Weights of a small image autoencoder.
Model: encoder arch mobilenet_v2, decoder norm layernorm, decoder widths [48, 96, 192, 192].
Training: adamw at rate 0.0021, batches of 64.
Rows from block 0 of the decoder, named by matrix and row number. Each number is 50 + 15 x the weight over the matrix's rms, rounded and kept within 0 to 99. All counts start at 0.
# conv: 3x3 conv (decoder.mid.0.conv.weight, 192x192x3x3), inputs 84-95, a 3x3 kernel for each
conv.84:71 62 28 74 51 60 95 46 99 48 23 28 32 45 29 36 20 84 58 59 36 66 46 45 39 99 32 35 77 37 31 52 59 52 35 72 15 47 66 25 35 68 59 62 92 78 72 30 00 44 18 66 32 39 32 21 41 36 27 63 59 60 51 50 42 42 62 60 73 50 51 59 36 65 31 41 41 41 59 50 31 52 49 41 41 45 57 39 56 59 58 59 69 67 49 57 29 37 67 63 50 38 43 51 53 51 54 54
conv.85:30 35 74 68 51 70 18 46 56 14 95 23 28 00 34 54 50 29 61 93 87 59 39 45 54 66 24 80 52 62 26 28 39 33 29 42 50 54 61 69 66 62 55 61 46 16 44 35 42 39 52 32 72 33 40 89 46 55 52 22 49 54 69 51 58 57 36 42 46 45 52 59 62 44 82 36 45 35 51 32 71 59 63 51 80 69 64 56 52 57 56 39 51 65 71 59 53 54 70 54 42 29 76 63 54 29 16 81
conv.86:59 38 69 43 69 58 24 24 70 31 45 51 55 64 29 44 45 39 43 48 33 62 50 49 50 41 63 60 35 55 54 53 58 62 66 48 45 49 61 53 49 63 48 54 57 27 42 62 68 50 58 49 52 52 39 62 47 65 40 23 49 48 48 47 47 53 62 65 67 44 51 36 64 35 63 41 50 65 64 65 54 50 44 53 23 36 29 55 62 56 48 66 64 50 47 32 55 60 61 17 08 26 69 69 68 46 43 42
conv.87:41 50 48 56 28 46 55 48 52 48 53 54 44 52 56 43 71 53 51 52 53 64 44 49 52 71 57 53 44 59 57 44 63 50 52 41 55 53 55 60 63 56 60 63 56 60 56 53 44 48 47 52 47 56 53 48 56 56 65 58 58 44 53 54 61 58 50 49 52 47 47 44 50 54 39 61 58 51 45 37 47 54 47 42 48 47 51 53 51 60 55 46 48 57 62 65 49 47 52 63 55 53 34 54 50 60 41 66
conv.88:31 40 52 52 44 48 52 52 45 54 54 53 74 44 30 66 54 55 61 61 58 35 40 61 73 58 64 36 56 60 44 72 36 56 36 47 42 36 33 52 41 45 48 48 39 55 38 39 52 45 40 49 50 48 58 61 50 66 35 51 74 59 39 50 57 48 47 48 51 54 47 55 36 57 51 42 48 63 55 39 52 50 44 56 46 41 42 40 29 50 41 56 55 49 59 58 39 37 50 62 53 28 70 51 38 48 42 63
conv.89:55 43 12 25 35 46 00 43 51 06 99 40 99 30 40 99 36 53 57 48 09 49 34 70 18 40 21 35 43 25 46 53 51 59 66 79 63 56 54 56 53 28 38 25 25 42 40 59 87 68 52 74 64 57 83 53 55 34 27 54 33 33 39 41 37 43 60 51 62 48 49 58 74 40 41 35 53 65 40 66 58 58 65 55 33 24 20 41 56 43 46 48 55 45 33 23 38 41 56 31 00 44 49 41 47 40 85 80
conv.90:35 48 32 33 21 98 54 72 77 32 84 65 71 29 12 17 87 52 49 48 50 81 12 60 56 33 40 49 61 76 27 32 67 64 69 68 46 40 33 56 50 34 46 48 38 56 37 35 63 62 44 62 42 52 53 29 75 35 39 26 31 40 47 29 25 33 39 56 67 53 57 55 52 76 67 71 23 63 51 53 74 67 54 51 44 18 22 56 55 60 51 42 40 38 67 41 59 51 48 65 44 44 62 71 62 28 30 68
conv.91:53 53 41 44 58 59 51 51 57 61 60 54 45 40 48 36 41 38 34 63 54 42 67 54 50 47 53 48 58 28 52 55 37 51 55 55 50 54 62 51 45 54 48 35 42 49 60 54 58 64 51 50 48 50 52 44 59 42 41 54 40 48 58 47 41 36 51 39 38 61 62 62 59 46 56 50 46 49 56 58 46 48 55 60 41 50 48 45 54 37 42 49 43 40 46 53 44 48 43 29 28 62 45 46 58 48 50 56
conv.92:55 16 79 75 00 99 50 47 66 38 15 90 07 99 16 66 61 74 40 43 22 52 53 44 68 38 61 93 34 76 63 33 52 58 53 43 64 65 63 68 59 64 61 88 82 41 67 56 15 69 69 18 76 75 31 60 35 02 78 43 69 24 97 59 58 52 53 71 57 56 49 56 41 23 34 52 03 99 65 58 39 21 30 56 34 45 59 26 43 59 35 47 44 67 54 56 54 49 46 27 73 39 48 23 74 25 39 54
conv.93:53 40 27 45 46 47 58 48 39 68 52 49 36 60 44 42 64 46 48 41 41 45 55 54 51 40 53 59 45 57 63 55 51 49 50 44 43 49 51 34 38 49 36 48 50 51 48 47 54 43 54 52 47 50 52 55 48 61 58 35 59 60 51 49 43 50 59 48 60 48 50 51 49 51 61 52 46 56 48 54 52 48 48 48 48 45 42 53 50 48 41 46 45 46 45 44 50 44 40 41 56 59 74 52 37 49 58 41
conv.94:48 20 51 50 52 36 48 58 39 42 47 48 61 12 61 52 65 38 57 56 47 77 42 32 47 45 52 45 26 47 69 63 53 65 42 44 57 53 61 46 51 57 65 64 53 43 38 51 51 51 60 57 68 54 49 69 47 63 70 51 44 48 43 56 66 70 46 52 62 65 49 45 60 28 58 48 68 25 60 59 53 53 50 46 48 57 62 29 37 42 46 51 50 44 64 60 41 40 44 69 58 53 27 54 49 26 26 53
conv.95:55 33 85 04 19 80 36 69 81 36 55 77 33 41 28 55 49 70 35 26 35 34 69 33 50 67 48 64 47 59 65 26 59 36 53 53 59 44 31 69 34 32 37 42 43 32 61 32 71 56 70 50 56 47 49 37 29 09 97 34 23 42 87 49 53 53 66 68 59 51 43 49 45 45 51 51 40 44 57 49 55 48 36 53 46 55 49 62 61 61 60 52 57 56 58 51 40 50 41 39 74 60 48 51 45 62 65 61
conv.96:35 73 30 42 51 20 64 57 00 61 44 15 27 04 99 23 77 59 49 67 67 19 99 44 66 40 12 22 97 00 72 51 18 24 47 60 49 49 69 56 31 64 41 49 44 14 27 16 36 07 59 61 60 68 62 34 56 36 08 49 58 09 55 40 44 42 62 49 47 48 47 67 28 99 64 89 51 25 37 33 51 51 52 44 39 53 66 40 60 77 55 27 40 37 33 77 35 62 90 67 15 65 20 34 79 56 96 34
conv.97:35 62 25 33 42 49 27 62 46 25 45 52 65 27 67 34 57 21 53 69 51 78 42 42 65 38 69 55 67 39 71 89 36 35 48 30 52 46 53 61 69 54 58 66 45 33 31 40 57 43 60 49 49 44 71 40 74 47 47 60 20 38 76 42 43 51 55 52 50 46 43 42 58 33 60 47 63 51 43 40 61 44 41 43 33 25 35 53 59 55 51 47 56 54 64 58 59 62 49 74 54 77 33 36 59 37 34 46
conv.98:59 49 59 53 41 38 41 63 24 33 36 72 45 57 40 44 42 49 64 50 38 48 47 54 45 41 56 59 57 56 51 64 34 52 46 63 56 59 47 56 60 50 40 43 42 61 57 60 53 42 56 43 50 51 35 50 23 45 45 54 48 37 48 41 44 43 43 48 43 43 43 45 57 55 44 50 56 44 53 40 49 66 55 56 51 47 45 49 50 49 52 44 46 55 46 48 44 45 51 54 51 54 51 50 51 49 62 78
conv.99:54 54 38 47 62 32 70 05 79 50 61 27 86 68 92 62 37 36 35 39 55 53 41 37 45 40 63 30 18 67 54 29 84 61 42 41 55 46 49 52 50 62 59 52 43 45 67 67 51 70 52 63 60 63 61 31 73 73 60 50 68 77 20 44 44 45 44 49 54 46 52 48 50 19 63 25 66 28 32 48 33 64 54 49 58 73 62 69 50 46 56 67 45 52 54 45 58 59 45 44 22 41 36 80 16 67 35 38
conv.100:60 76 29 66 63 49 48 37 49 89 52 44 99 12 51 99 42 47 16 68 71 01 40 52 38 57 60 44 50 62 25 70 37 45 38 71 61 43 63 67 60 67 71 63 68 73 53 81 64 58 64 42 72 47 51 48 46 99 18 16 99 60 50 41 42 39 56 43 37 52 54 48 00 44 53 36 52 52 12 61 52 60 68 71 59 50 61 44 49 57 47 57 37 57 44 56 45 20 37 97 18 29 55 38 59 39 55 60
conv.101:37 50 64 55 50 40 49 73 30 45 34 59 40 54 37 40 75 47 75 52 55 61 47 55 58 47 51 44 73 60 50 67 23 65 44 42 52 59 50 49 62 47 54 60 54 58 49 57 48 48 50 45 48 57 43 59 36 51 37 55 61 48 58 45 66 59 46 54 44 48 48 48 54 66 36 49 63 45 49 45 56 53 36 39 55 47 52 54 46 56 52 55 48 63 55 60 52 36 49 59 70 47 23 39 40 60 36 69
conv.102:72 41 63 59 43 49 50 46 67 27 64 68 39 35 60 46 45 76 66 61 57 63 62 47 50 51 42 81 65 49 50 52 46 45 57 48 59 55 48 45 43 33 41 40 36 45 50 55 60 66 51 49 55 39 47 36 46 45 49 77 54 44 56 61 45 45 31 35 36 57 54 56 57 54 46 55 59 30 50 60 41 61 59 58 55 47 47 26 28 40 59 60 54 52 61 46 40 56 48 77 61 75 77 66 50 41 35 39
conv.103:52 53 56 60 41 54 63 42 64 37 83 53 37 45 58 60 57 84 72 53 68 65 39 47 70 56 45 42 51 81 41 29 81 43 42 51 62 58 50 52 56 60 43 46 50 41 58 57 41 42 40 43 35 50 62 47 43 74 66 38 57 51 42 57 66 68 37 36 45 35 26 36 64 60 41 41 63 41 35 49 40 71 59 54 58 59 63 52 49 57 48 36 40 52 60 47 43 59 60 62 51 35 39 62 41 36 31 59
conv.104:56 48 48 62 53 66 62 44 53 33 57 82 37 92 51 47 61 59 87 35 44 53 60 27 78 60 35 66 42 72 64 65 37 56 38 44 40 57 61 50 42 51 48 52 67 26 46 43 43 53 54 62 48 61 62 77 24 36 49 90 56 80 59 81 69 72 35 31 35 56 56 59 35 39 48 46 36 72 54 35 49 31 38 38 65 71 69 29 24 33 31 54 20 63 71 59 45 59 51 66 86 52 48 32 40 58 38 53
conv.105:49 51 68 53 29 70 73 43 47 53 25 34 55 52 50 56 66 30 48 44 45 45 53 43 43 58 57 65 31 79 64 51 59 56 49 32 37 19 29 45 31 48 47 44 58 64 24 32 63 66 78 30 26 51 45 56 34 46 47 33 52 77 15 47 46 51 41 40 63 49 60 58 50 60 69 13 44 80 60 45 31 31 31 32 60 40 33 66 51 53 47 45 44 43 68 57 43 44 47 89 66 81 52 41 45 69 71 57
conv.106:48 74 29 35 72 18 35 36 44 91 51 39 00 97 77 70 50 43 29 43 29 40 59 23 76 57 80 17 34 39 78 56 54 19 61 00 79 66 56 50 37 63 61 75 75 01 87 48 56 52 58 67 32 55 74 47 51 31 98 00 75 48 89 47 55 59 52 62 51 40 39 40 27 18 37 40 79 26 55 32 57 79 57 44 48 53 45 61 53 60 59 68 57 63 39 52 45 58 67 27 20 25 47 64 54 42 38 31
conv.107:75 69 99 44 65 30 31 49 55 03 98 15 77 33 99 66 51 71 38 48 19 30 40 00 56 67 42 72 47 13 46 46 44 35 67 29 61 54 50 63 56 53 40 45 31 58 54 55 74 60 74 31 32 36 39 68 15 48 67 70 44 69 45 57 58 52 46 48 47 52 54 64 61 26 76 54 38 76 51 60 39 41 56 48 56 48 59 49 47 52 50 32 45 52 61 42 32 25 46 32 25 48 39 28 78 16 70 67
conv.108:61 49 57 66 26 73 66 23 72 51 39 18 36 48 10 81 35 62 75 66 35 31 75 87 57 59 00 32 62 53 25 00 63 51 25 45 26 54 71 32 45 64 72 66 71 16 51 36 00 51 13 00 99 51 06 56 34 04 66 56 58 83 20 46 49 37 45 51 46 51 46 62 13 84 69 34 21 12 65 59 38 26 49 40 62 73 51 40 42 41 62 91 80 70 73 72 41 71 65 30 51 38 34 33 02 36 23 00
conv.109:42 69 32 57 43 54 30 37 61 43 36 11 70 53 60 37 62 44 60 59 73 53 38 62 63 44 81 41 52 75 72 58 70 30 34 44 47 48 51 54 49 49 64 54 47 37 39 52 42 53 56 59 66 74 75 37 33 45 54 35 55 42 32 84 75 72 45 40 37 43 35 37 33 63 52 44 71 58 67 30 57 28 30 33 57 63 60 40 33 38 62 61 57 47 57 54 63 78 64 43 55 47 61 72 61 79 48 50
conv.110:13 24 44 62 79 99 61 93 09 32 38 54 91 37 00 51 00 53 45 91 53 49 30 96 39 20 39 39 59 69 31 58 61 95 71 43 28 46 63 65 38 32 75 48 41 52 29 57 81 44 38 96 37 46 24 68 66 63 00 57 50 00 40 52 50 48 51 37 43 49 58 61 21 85 34 83 00 97 56 81 32 36 41 53 63 54 67 82 56 51 49 59 38 58 61 42 38 31 20 59 77 82 70 17 62 77 45 50
conv.111:56 46 98 67 79 40 51 20 52 29 52 41 63 66 84 05 72 33 52 34 43 55 24 36 63 52 17 41 45 57 31 32 63 81 74 47 60 52 50 52 49 44 62 79 52 50 49 11 62 66 34 50 64 49 26 75 67 74 35 44 44 98 28 53 45 45 50 56 56 51 56 50 53 18 77 64 42 04 70 55 46 53 57 50 48 48 46 51 28 38 48 56 43 45 36 52 37 32 38 32 45 28 22 60 41 49 46 53
conv.112:57 07 99 64 93 55 21 74 65 65 20 54 50 90 46 52 37 54 85 52 77 51 50 64 46 65 37 34 43 69 52 25 48 25 41 77 56 77 58 47 47 35 59 42 46 54 49 59 55 38 59 34 39 51 51 75 39 52 33 56 45 44 25 57 60 60 45 40 40 50 49 54 57 38 49 39 27 46 58 38 48 44 46 47 62 58 56 62 61 46 50 53 53 39 42 51 45 55 56 41 51 36 51 21 63 51 54 40
conv.113:36 75 48 37 79 00 90 68 24 46 65 43 26 62 28 70 24 00 49 68 25 41 71 38 48 54 64 45 42 32 31 71 55 51 77 53 43 37 71 46 36 56 48 36 43 19 42 40 43 37 73 87 72 05 08 53 54 89 31 62 31 62 40 27 45 31 48 33 47 45 56 52 33 59 43 75 68 14 27 90 62 67 48 44 56 61 48 75 46 48 42 48 73 55 58 42 52 47 46 72 55 61 76 77 35 60 39 00
conv.114:51 36 39 62 89 35 43 36 61 59 49 56 87 35 13 97 13 86 62 62 63 19 49 45 52 71 42 74 64 54 64 61 49 60 63 45 46 37 41 44 41 54 48 36 49 47 42 47 63 57 58 51 54 55 55 85 67 66 30 32 73 57 40 52 42 41 69 53 52 54 60 59 44 48 65 53 48 67 53 81 37 45 53 56 38 44 52 33 36 47 39 51 56 60 55 53 27 27 38 53 29 21 84 20 64 49 72 64
conv.115:61 50 66 39 95 31 67 76 72 68 70 39 32 33 76 59 49 55 65 25 70 51 44 38 48 61 36 76 63 36 45 52 46 59 62 28 75 64 50 54 50 33 39 41 25 58 56 54 51 33 68 58 48 42 30 68 52 59 50 45 42 51 39 68 68 71 46 44 53 40 44 53 71 25 66 62 46 66 54 39 42 46 38 44 70 57 61 47 49 57 48 51 43 25 27 43 37 45 53 58 23 64 51 59 69 47 29 34
conv.116:25 28 69 54 84 85 78 72 42 27 40 45 60 14 25 35 38 60 64 67 56 50 64 87 48 71 06 51 76 73 49 46 56 50 65 40 41 58 74 44 27 61 50 47 50 44 65 57 60 41 42 57 64 60 37 68 79 24 00 82 91 09 03 60 53 60 58 54 43 56 52 50 48 67 64 21 66 44 39 61 52 56 58 41 51 61 73 42 51 51 47 55 42 55 51 45 38 56 49 45 51 64 37 35 52 65 35 06
conv.117:36 40 25 80 77 39 64 50 51 36 99 31 55 00 95 39 71 81 25 91 74 57 85 33 33 24 00 48 57 29 45 41 64 52 61 42 46 51 64 39 45 67 58 50 47 29 44 53 39 32 59 65 52 52 74 56 55 55 20 24 57 63 21 57 46 46 55 46 58 57 59 70 47 59 68 51 66 48 45 61 38 41 54 58 45 53 47 40 50 45 51 23 56 49 66 74 48 64 58 63 22 59 45 69 55 14 09 00
conv.118:59 07 75 33 38 52 29 51 54 55 50 56 58 66 10 72 25 54 43 63 75 20 11 59 44 57 79 63 61 73 32 93 10 32 38 37 42 46 59 60 68 54 44 42 52 45 54 45 77 64 46 39 17 53 29 88 52 59 19 64 39 36 39 44 53 60 59 68 50 51 41 34 60 47 59 44 67 46 42 33 32 44 45 61 46 46 37 82 69 57 48 46 42 68 48 33 47 62 51 48 53 41 75 39 34 54 59 78
conv.119:54 34 66 49 37 45 67 38 68 51 59 71 46 54 64 43 50 45 59 46 58 50 45 50 64 55 64 37 41 66 63 51 78 44 26 64 52 50 48 61 71 56 49 66 57 38 49 41 45 51 52 39 48 48 57 58 54 62 35 51 41 54 51 44 52 61 52 55 69 47 40 34 56 61 52 44 63 51 40 46 51 49 54 47 49 62 64 67 63 64 47 49 53 46 51 49 62 56 54 35 60 58 49 58 37 59 65 52
conv.120:52 36 57 49 29 40 41 52 47 42 72 63 29 74 58 16 42 53 67 52 60 57 44 35 57 59 39 58 28 54 60 42 46 37 38 73 61 66 63 65 68 63 55 63 49 61 57 53 50 42 55 61 54 45 42 75 43 47 57 55 35 61 43 47 54 58 50 42 52 36 37 46 43 37 49 65 34 59 61 33 42 59 53 44 52 53 49 62 55 55 44 47 53 39 49 43 63 57 56 48 57 36 36 29 49 61 62 62
conv.121:54 62 44 36 71 19 63 66 36 48 72 19 19 48 76 64 50 44 70 73 74 52 75 16 57 47 30 65 32 61 51 42 40 72 99 32 49 38 56 51 36 70 43 47 40 49 45 41 43 13 63 52 47 50 66 75 67 53 70 11 56 76 25 52 52 57 45 49 47 87 99 96 17 33 85 66 26 64 51 77 33 66 62 53 57 33 48 42 42 35 53 54 48 43 51 56 46 46 62 62 38 79 80 27 59 44 71 17
conv.122:59 59 30 53 45 42 51 58 49 56 56 33 50 46 49 44 32 34 49 60 46 50 51 50 48 52 48 45 49 48 51 32 61 39 34 46 49 62 67 35 51 51 36 45 44 43 45 50 42 45 39 48 45 53 43 48 46 49 54 41 59 49 36 44 40 43 42 45 51 48 53 44 48 48 61 47 48 57 42 36 43 60 64 58 59 55 54 43 40 39 44 45 52 49 49 51 44 58 60 27 43 62 53 62 69 49 37 52
conv.123:28 37 92 42 31 81 56 50 87 31 28 97 69 44 97 62 50 63 29 78 73 16 63 60 45 56 46 53 41 54 40 25 74 28 53 60 40 51 45 56 48 53 44 59 53 30 22 32 55 46 38 47 45 66 37 76 74 32 66 60 54 65 40 69 62 78 44 45 63 58 74 71 67 37 37 63 47 14 36 43 34 42 60 39 55 53 58 39 16 32 72 62 76 60 46 52 46 48 35 54 84 52 21 63 22 32 52 00
conv.124:32 61 57 36 75 45 78 49 28 61 60 67 28 43 85 60 38 13 46 33 34 74 70 35 49 68 43 54 69 30 43 61 25 30 71 04 45 48 44 46 34 39 55 40 47 58 75 46 36 28 54 41 47 61 49 53 57 62 91 15 47 39 99 48 52 49 41 55 34 42 43 43 53 66 60 53 48 44 33 34 44 45 53 48 71 55 62 51 53 56 49 52 50 50 53 50 72 59 64 49 50 55 67 58 49 38 00 63
conv.125:31 61 61 75 21 59 34 39 68 51 37 27 52 51 83 86 23 45 48 39 27 30 65 62 44 69 39 36 25 57 07 67 76 53 71 56 49 34 28 38 48 56 67 65 62 40 44 26 40 53 54 42 78 25 41 80 27 67 65 36 67 45 37 46 58 60 43 39 46 58 62 58 30 61 71 17 45 10 21 53 43 47 61 25 47 58 61 50 28 43 65 61 42 50 65 59 49 49 61 29 78 41 27 47 44 12 43 35
conv.126:48 63 57 47 64 55 65 50 30 59 57 35 34 48 42 63 24 49 45 40 62 44 57 45 49 48 47 69 63 48 28 33 33 44 42 49 55 62 54 55 44 41 43 36 39 61 58 60 41 35 45 55 46 48 44 46 59 50 51 57 47 61 78 43 50 41 37 38 40 49 51 53 53 52 46 46 41 46 43 52 43 63 60 57 64 51 50 45 39 49 59 53 51 54 48 62 40 55 50 78 64 64 65 49 52 53 67 51
conv.127:58 59 92 70 14 73 72 70 26 33 48 76 20 69 00 18 70 32 46 61 81 51 80 45 61 33 05 57 28 33 29 81 22 63 59 54 28 28 51 50 28 61 53 44 40 47 23 48 40 23 40 99 19 70 36 59 52 27 82 92 52 18 59 45 38 47 33 36 56 31 49 52 41 99 00 49 32 75 55 52 67 65 38 51 55 42 44 58 42 50 57 25 61 35 37 75 39 77 40 56 81 56 77 41 39 85 36 54
conv.128:36 66 35 21 43 72 80 41 30 68 68 49 00 47 94 45 85 29 47 68 37 75 73 27 69 35 47 81 28 29 85 18 50 40 74 55 59 59 51 58 52 46 69 64 37 35 77 53 44 44 49 44 73 49 47 61 61 33 99 31 34 58 44 39 51 56 41 46 45 58 52 60 71 43 41 56 34 37 50 66 74 48 67 53 59 47 41 54 48 36 37 36 40 23 65 50 45 49 38 33 34 21 60 61 25 52 17 32
conv.129:24 07 59 41 59 26 44 74 65 47 49 39 53 16 28 52 40 60 49 52 62 03 59 83 34 66 26 45 40 34 26 95 64 44 42 48 34 56 31 42 40 45 42 60 64 63 90 80 31 56 75 43 51 50 41 65 33 51 04 43 92 36 30 49 33 61 63 38 46 51 55 57 08 34 49 02 99 32 49 18 62 58 47 43 64 64 46 59 42 49 60 55 55 74 26 60 61 58 56 53 72 33 49 61 11 86 54 44
conv.130:60 45 58 42 55 46 23 48 52 85 31 44 76 23 79 53 62 72 31 66 63 51 76 60 30 57 46 47 85 45 24 36 62 44 54 81 52 60 50 42 58 38 37 43 42 49 74 59 65 73 48 69 60 64 48 30 68 62 32 51 47 34 44 58 58 53 50 45 54 49 45 54 46 62 44 56 62 22 56 62 58 48 52 47 45 42 40 41 39 32 52 51 52 35 43 39 39 37 54 27 15 28 47 72 67 49 42 17
conv.131:56 48 74 16 86 22 33 72 33 87 20 34 61 45 39 44 36 42 48 65 68 17 82 30 57 62 67 17 55 51 37 55 54 36 85 36 32 49 33 49 39 29 38 34 38 50 99 60 56 53 66 70 83 51 52 83 44 52 29 27 49 57 23 47 54 49 56 51 47 50 51 50 34 18 39 48 71 29 64 90 41 51 64 55 55 58 32 59 55 39 56 51 79 28 42 34 60 60 70 45 49 38 69 61 59 72 59 27
conv.132:46 51 37 34 62 52 35 72 49 34 57 49 56 33 48 78 35 47 49 51 35 46 78 32 49 62 44 60 55 41 42 61 37 36 81 44 46 43 57 51 35 40 42 36 33 54 43 46 62 42 55 58 51 48 52 59 48 31 54 49 53 50 48 47 44 40 46 46 42 72 79 76 48 48 57 53 36 47 48 47 37 56 61 57 45 36 46 15 17 27 47 57 58 53 64 63 47 38 52 61 44 52 60 29 58 48 32 47
conv.133:58 42 53 73 16 99 54 35 78 99 00 99 51 79 00 34 33 94 39 41 97 48 63 99 43 62 45 25 82 99 79 50 78 49 09 81 36 46 43 50 52 59 71 56 68 43 64 49 49 89 13 46 72 68 72 11 99 41 59 25 68 03 24 37 24 41 58 65 46 32 48 33 35 99 22 31 85 03 58 46 38 41 60 53 47 71 45 73 58 64 58 58 29 51 27 50 37 41 34 34 90 02 54 76 00 76 21 21
conv.134:57 46 42 45 72 66 13 51 78 08 59 58 99 21 41 29 61 44 52 39 31 45 35 65 31 38 55 77 81 36 47 71 53 46 37 68 62 61 46 54 58 34 24 24 24 67 39 36 76 64 69 43 45 38 32 48 39 23 16 89 16 48 37 58 49 54 70 59 70 56 54 55 89 42 76 56 56 57 52 70 65 37 49 55 29 35 40 49 47 45 49 39 41 49 37 39 42 38 44 59 42 65 42 52 68 28 68 58
conv.135:51 62 48 27 76 67 16 56 52 44 56 72 82 37 36 74 87 14 52 50 51 55 48 43 65 36 76 28 62 20 37 75 47 56 96 37 49 42 42 54 40 35 55 60 53 53 56 38 49 52 53 70 66 60 70 63 47 34 52 47 60 46 50 55 59 55 49 62 61 78 94 78 46 41 58 36 44 51 41 50 73 46 47 42 55 31 35 39 30 24 57 62 53 55 51 57 67 63 45 47 43 54 51 47 61 49 32 45
conv.136:63 59 40 49 53 45 57 40 56 49 64 47 38 41 76 45 19 88 51 69 39 58 65 43 56 53 30 57 40 35 59 35 48 51 42 58 55 53 56 48 43 40 35 43 36 49 53 46 52 41 45 55 51 46 40 42 53 54 72 63 44 53 44 44 38 44 43 42 42 40 35 45 48 46 39 59 43 43 52 46 50 71 68 66 59 56 58 35 33 45 45 50 54 46 57 50 46 61 68 52 38 54 49 41 45 38 42 41
conv.137:52 48 57 63 48 47 62 36 27 50 50 38 41 62 45 58 70 25 62 47 59 75 56 64 60 53 58 61 44 61 42 35 29 44 33 24 45 46 47 37 43 47 48 48 51 49 36 36 43 45 57 56 52 69 65 40 38 58 52 42 60 67 43 48 36 45 55 55 57 88 89 82 32 53 73 29 34 59 53 31 44 56 58 63 51 45 55 51 38 43 44 52 57 50 58 63 44 51 51 44 38 54 65 56 78 53 44 74
conv.138:40 36 74 42 38 44 42 39 41 56 52 51 52 70 52 48 62 50 66 51 52 56 38 41 63 52 61 50 26 69 53 56 54 51 44 37 51 57 45 63 66 54 52 59 59 60 47 51 54 48 51 42 51 60 59 71 48 65 56 47 51 61 41 52 52 61 45 58 59 53 55 47 36 43 48 69 51 66 49 41 49 62 45 44 44 46 46 59 56 55 48 60 50 57 58 51 47 49 39 53 61 49 39 39 38 47 46 59
conv.139:57 51 56 57 21 55 72 31 65 81 68 38 44 59 50 49 73 52 62 56 64 64 26 51 55 35 52 61 59 60 46 23 52 69 59 60 49 46 49 44 41 40 39 36 37 56 48 46 43 33 50 40 46 50 62 48 61 63 54 38 72 66 51 48 49 56 36 34 41 52 59 69 54 49 66 36 38 54 39 45 51 45 46 52 59 60 57 44 43 45 48 56 52 48 53 43 56 68 53 51 31 53 44 57 51 69 50 31
conv.140:50 38 69 75 36 83 62 24 33 56 66 02 90 56 77 06 53 30 11 38 64 49 77 30 29 43 15 77 18 66 47 27 36 58 51 32 41 29 53 57 38 53 73 51 71 32 26 32 81 47 90 30 35 57 22 43 41 64 46 66 25 92 32 48 47 47 37 58 62 63 56 52 76 54 64 32 22 47 87 74 41 18 33 51 63 29 59 50 45 51 29 24 64 48 70 32 54 38 65 64 92 49 67 23 77 20 54 26
conv.141:54 59 53 70 71 55 59 55 35 86 17 31 71 43 40 32 37 30 39 48 74 33 45 68 47 45 36 37 39 45 42 71 40 65 38 36 50 33 41 53 44 38 56 42 51 63 42 47 60 47 45 49 33 47 49 39 65 62 29 33 70 59 23 42 40 43 62 56 44 49 51 38 31 78 48 34 62 49 52 52 47 61 50 55 34 42 48 60 52 52 52 47 47 45 40 37 52 55 58 47 45 33 59 55 44 70 62 58
conv.142:50 70 63 51 47 73 65 60 47 25 50 29 78 37 44 60 62 34 47 57 51 53 47 69 44 54 60 37 49 50 52 45 51 64 60 35 54 51 57 33 32 48 36 31 42 46 52 53 57 65 54 40 47 41 61 26 41 46 49 40 64 44 72 50 50 47 44 38 39 56 43 51 44 46 57 42 51 69 52 42 64 44 45 52 47 47 49 45 46 54 55 67 52 43 47 48 50 53 60 68 47 60 45 49 61 62 25 33
conv.143:57 53 22 48 66 33 43 31 12 47 16 61 67 35 49 79 49 78 45 42 48 35 59 36 42 62 38 24 37 10 72 59 42 67 50 57 27 43 54 61 67 70 64 60 71 30 39 36 39 58 39 39 62 55 58 54 54 39 46 86 56 46 58 33 32 39 97 87 81 59 48 50 47 70 34 41 66 40 45 65 59 57 56 55 22 40 34 50 57 62 53 45 50 68 47 56 51 51 59 37 47 39 55 44 42 45 66 52
conv.144:49 66 17 49 52 44 40 41 47 51 48 38 56 85 68 55 35 60 51 50 44 50 31 49 48 61 62 36 68 54 53 62 65 34 40 69 54 56 61 43 51 61 47 37 42 50 54 61 45 57 54 53 34 51 66 49 57 44 73 68 72 34 51 58 56 63 61 63 70 46 40 48 65 70 32 51 65 55 48 59 51 49 41 45 52 65 65 50 56 58 72 61 65 47 45 38 55 67 62 35 37 52 56 56 47 47 57 63
conv.145:60 26 34 99 15 60 40 30 88 16 54 56 99 08 82 44 69 97 50 22 41 51 35 55 40 62 02 32 63 56 51 72 62 83 34 60 60 65 47 65 62 38 43 58 48 51 30 43 54 94 96 53 62 72 74 29 31 56 14 79 67 43 57 76 50 56 46 46 51 57 48 48 45 44 59 15 79 33 68 35 77 53 38 45 36 57 62 24 45 54 46 24 39 60 43 44 39 68 68 47 47 34 40 64 66 44 35 74
conv.146:59 62 26 29 48 63 50 25 99 93 12 51 75 65 57 44 36 18 39 69 73 10 61 50 32 90 65 52 76 61 57 26 99 23 83 24 56 56 67 49 43 69 37 48 63 45 43 21 35 57 40 45 32 54 43 48 87 46 73 02 65 75 16 51 55 46 60 65 65 50 47 45 27 47 65 46 54 63 52 63 09 43 55 54 42 23 39 42 43 35 53 62 56 53 45 40 41 48 45 29 49 76 45 70 39 55 58 24
conv.147:25 41 26 64 26 75 75 70 22 27 85 52 68 28 61 49 40 37 50 47 30 68 41 68 67 22 39 40 76 45 48 85 30 90 37 65 54 46 40 63 64 55 58 57 43 45 26 43 51 42 31 56 59 42 57 51 57 57 36 79 44 25 49 30 38 44 50 49 51 59 50 52 59 77 47 59 52 46 56 44 78 47 37 50 50 43 55 52 55 63 50 34 53 52 49 45 38 36 41 73 62 57 45 55 58 43 48 76